config = dict(
    translate=0.12,
    fusion_encoder_moe='expert_choice',
    fusion_encoder_moe_every=2,
    batch_size=64,
    lr_schedule='step',
    adamw_weight_decay_other_params=0.01,
)
Rows from block 8 of the fusion encoder, named by matrix and row number. Rows with one number belong to one attention dimension. Each number is 500 + 50 x the weight over its row's rms, rounded and kept within 0 to 999. All counts start at 0. Numbers have three digits each. After the name is the row's rms in percent of the matrix's.
# q: attention query, key and value (stacked) (fusion_encoder.blocks.8.attn.qkv.weight, 384x128, the q third), inputs 64-127
# k: attention query, key and value (stacked) (fusion_encoder.blocks.8.attn.qkv.weight, 384x128, the k third), inputs 64-127
q.104 104:449535526504432514539505563546600481536606651494413477593433422422491506459475457515485490479535477501453358587509576492489565469534475449478504487490541560612488539502489452488536493509468487
q.105 092:460564500491579451437461623468520563513430538491458410498482448535578477529490497588516490451527436475531521631424497550531539515483591453489522434522514488499500585452457457470535463489505448
q.106 135:539520488466448518498415422489458573538503570564472579504466472532544556454493549447492472517467368553528526533589440478437519424560559475535550537427439507476495436472405458456577556523536571
q.107 111:540517603527375595507562505500476400530516538463491431567496397509482441540541522533465416555605501506483395559508462508499510553441557538563546516554473443572454487486470445495454479471513495
q.108 100:473514504520516506534469501446584510415488504533506474502488549606565560429553532585442493480444505471531411602508481515403558458524434435448538517495502469565532437469476589431481608445503496
q.109 115:545530512446497530431503505416542542526506496545544477443396492562605536512491395506551512506638568579495454416535495576444562520436427558505502466549556481521516535450422481519452464547444476
q.110 113:622572411476605560445499557456454476580492553468487472457532525525596445501425479468495567408587457562448501481429414559428510519464491378504516478537555458524535521519484460416482515583508482
q.111 097:424532490502493541436499514604543491528577484449511477563437426498467485548495474443425504368551397563495577466552434519533492510509475478565491544535509482514419523451481514496560496451472454
q.112 092:557474428588467571585559461511397469488476552506510549527449636497493439443469430524592579503521604494481430558528570420521476603500407456462521549520447476458416514537556535509460491495501447
q.113 093:442549412495507571379431510494501591483484572505513473534491608461524482413500452496563483461449504471400504433423562548481487446531481532412469457493489425458495445394540478462484491480420514
q.114 088:496486551560543438444451526533528403539535498521596499411558509512526407460496485445512533437434440541475508469491507406526501532523516445527519611475519509543520423537527518467433450557546474
q.115 097:527428485537510510518513443479436460482548496468463601477426531516534464478534494542534499477471494485551432484511483389430479535447510447565567518605472553524439435545577533399508507468435601
q.116 080:471470570534478530544473420511623561627526466510464516440547519534596482452495485439487558547433410482579483470416631518486569536524478518550521390530559487532560405465442497539453476459537471
q.117 081:498441484555476552568456507543420563443490467500439475495481519437517438562581535553579502429481582468529585555451416491487453554532600365448611564508495454461448467479460478434449491557510555
q.118 082:440382449497381492582473532499565558483476492474461434457484497406569470619452509507555548477505572539525475463512486538526534517444491504505516535486433370470520468479439496430552445494485509
q.119 074:481562487584486503512437466600547537587460532515494458471590556531534548483546473527409595513478438548462534508620488497449488506490587474454490501565499494511588536450520441449567483472544559
q.120 096:516531428593459449463568535314542532433441493535513604557552508467441495527513459525465541499513435524384542475423526500348494502478458535514521406533491413481477505460606531509532471573559501
q.121 091:474470473570492495560488523554547552424555478528472494410429496538493462462463563462505388515516609463464589424562632516524483528452518519485458529510493526450459446572521404587460597421428524
q.122 101:436496435565513544476437543411506539474559461535447535381589553438559476530492445504567544559601493526432487515496470446504519449490422500506448588503484564514529525584420507584540530565579472
q.123 082:477523519522535453387451473473493485464550526499462564576496470451560435626463593456432549471446432425585541513580413472505539454525543475579433466563478513518545519538556508492567502506499498
q.124 082:415444481452532429529514487552494496551425534510521473387436540445576527563504519519564435466466517494464476481349457531556527572482424548510446544488517607364564489478460498504490485441481519
k.104 096:492516549565508509387528429546482382435501454522514488551434560468570521519533595553529478568487517494543472487485592485566565505443467590522528530504502513495463610543555545510494459473508498
k.105 116:535450546456480430461481514503367441540469422479511504498510442478445515631499464571552507569590555518543534537461572610499497561486497511559516574494473552423550451552455511572574503456471565
k.106 103:577474495526449557441541513523453400518442573560527479504441622561544518487445462520493484523500520420506482488459498562541563488623512432613548512420492536517472507352553499557454477480509473
k.107 094:494539526556427534548555497473447501469458501517431594581568533482425442568434476466552442464580445476517497494566512564588485512386408487508541432526510558556447478585482436556478558607544567
k.108 105:458551475503523443462359456446501595557446535539483479562547508482527607604581505455496506536505569510562490493483546567529530458522526490558531478526533520454556465440371514373469507529520513
k.109 103:531497503436500351500509529516594469490492487527483468504487469512472461529552589613553420591535453484440472544479509493518532456531571471462553445496517448534490516493430566588517450530576496
k.110 108:602481471408465475554570442420538464545555563517435512526590493429510523454478481524541499534563518462420466498643501501444435503426466510505473525449534454492478494536482546553448448573486575
k.111 097:393585427477460457433581415584522490457497540579560577452465501447451554507493470494493492422458433464473547512426508505579549461470508559540435462497514539422490481453531612425497464500562514
k.112 092:493505530494448562528507519431457529486553463487558443499534587383510536485454547524471515581454502507440524482458403474481465503535500559479550520556501503559433498519526531522364469538466558
k.113 088:493504418440427423403560547438528545534529475527469503496487532439564458454542620501494479454547542445411595531437468496470500438435519473475401497481493453402525516586511523516531563535508452
k.114 083:473453490524496538525529511530456527520517506506519510459472481533529384550552481470542528451442567464408511569490508505521531524471536500381464375523593549543572458485521561527493500497560500
k.115 077:531455536493553496531494454384468589433570469607530541415480450496435483437594421461488436465561524547540457460527567635426436486413468412511541535486506522516443512485411525525481489526535566
k.116 081:472521551482511411562648519450543440512576452513504536435519590402473426535442539527576538479478468474505488546455480425542470404497575493400569609502456458481493440510480512469515508607446536
k.117 095:486510495458538501518458497421435486462492479558497518554465466553450532493525446555536460606470528472539514354480462524438495530480520455548422492480425455522476513615449474460445516517502444
k.118 092:504551455447627473554537517537456543473491466514417567450506504472454497484484500514555444509506445481454460540452500532499503446519525436466519599465510470604526482587411443462431522587419452
k.119 089:641498517446490492518517498609550345461521547421597437473499506476502509516580471535535522497442585497458593549595569462495556541505566446534488513445474487503445530467473405510632414490509487
k.120 079:489551561426444442483517597537501475494530501470495501481496508542431563427408393545448525526500530483474483514527596499521482475482480514530444563523517466477534449457479531503522422482507553
k.121 095:500579535555516544421476501543531442438536513440419452460485438518498533451523552580441409426400535560549558480567520412570508510553516564513469510428496429417500553490544539466428565446639504
k.122 101:491534449465431500525491537487514473508537653406488467450489484532408560530480550521483437440513541460554526525554408553471573456465486487465569500541534493466478543431527498460428539569516540
k.123 080:485431524538520494433459477473499590541480478561515419497394558498477487444444548522517492527471413486537521479434448554584484476480502493523495421571427429509560530520486517446424539493603502
k.124 095:515640594524344553537489494459511496442567450536447428501522486564540428558519478494510466454491416532450478521492551524440436560467469533436554504394535460591490514620496488499441514509501491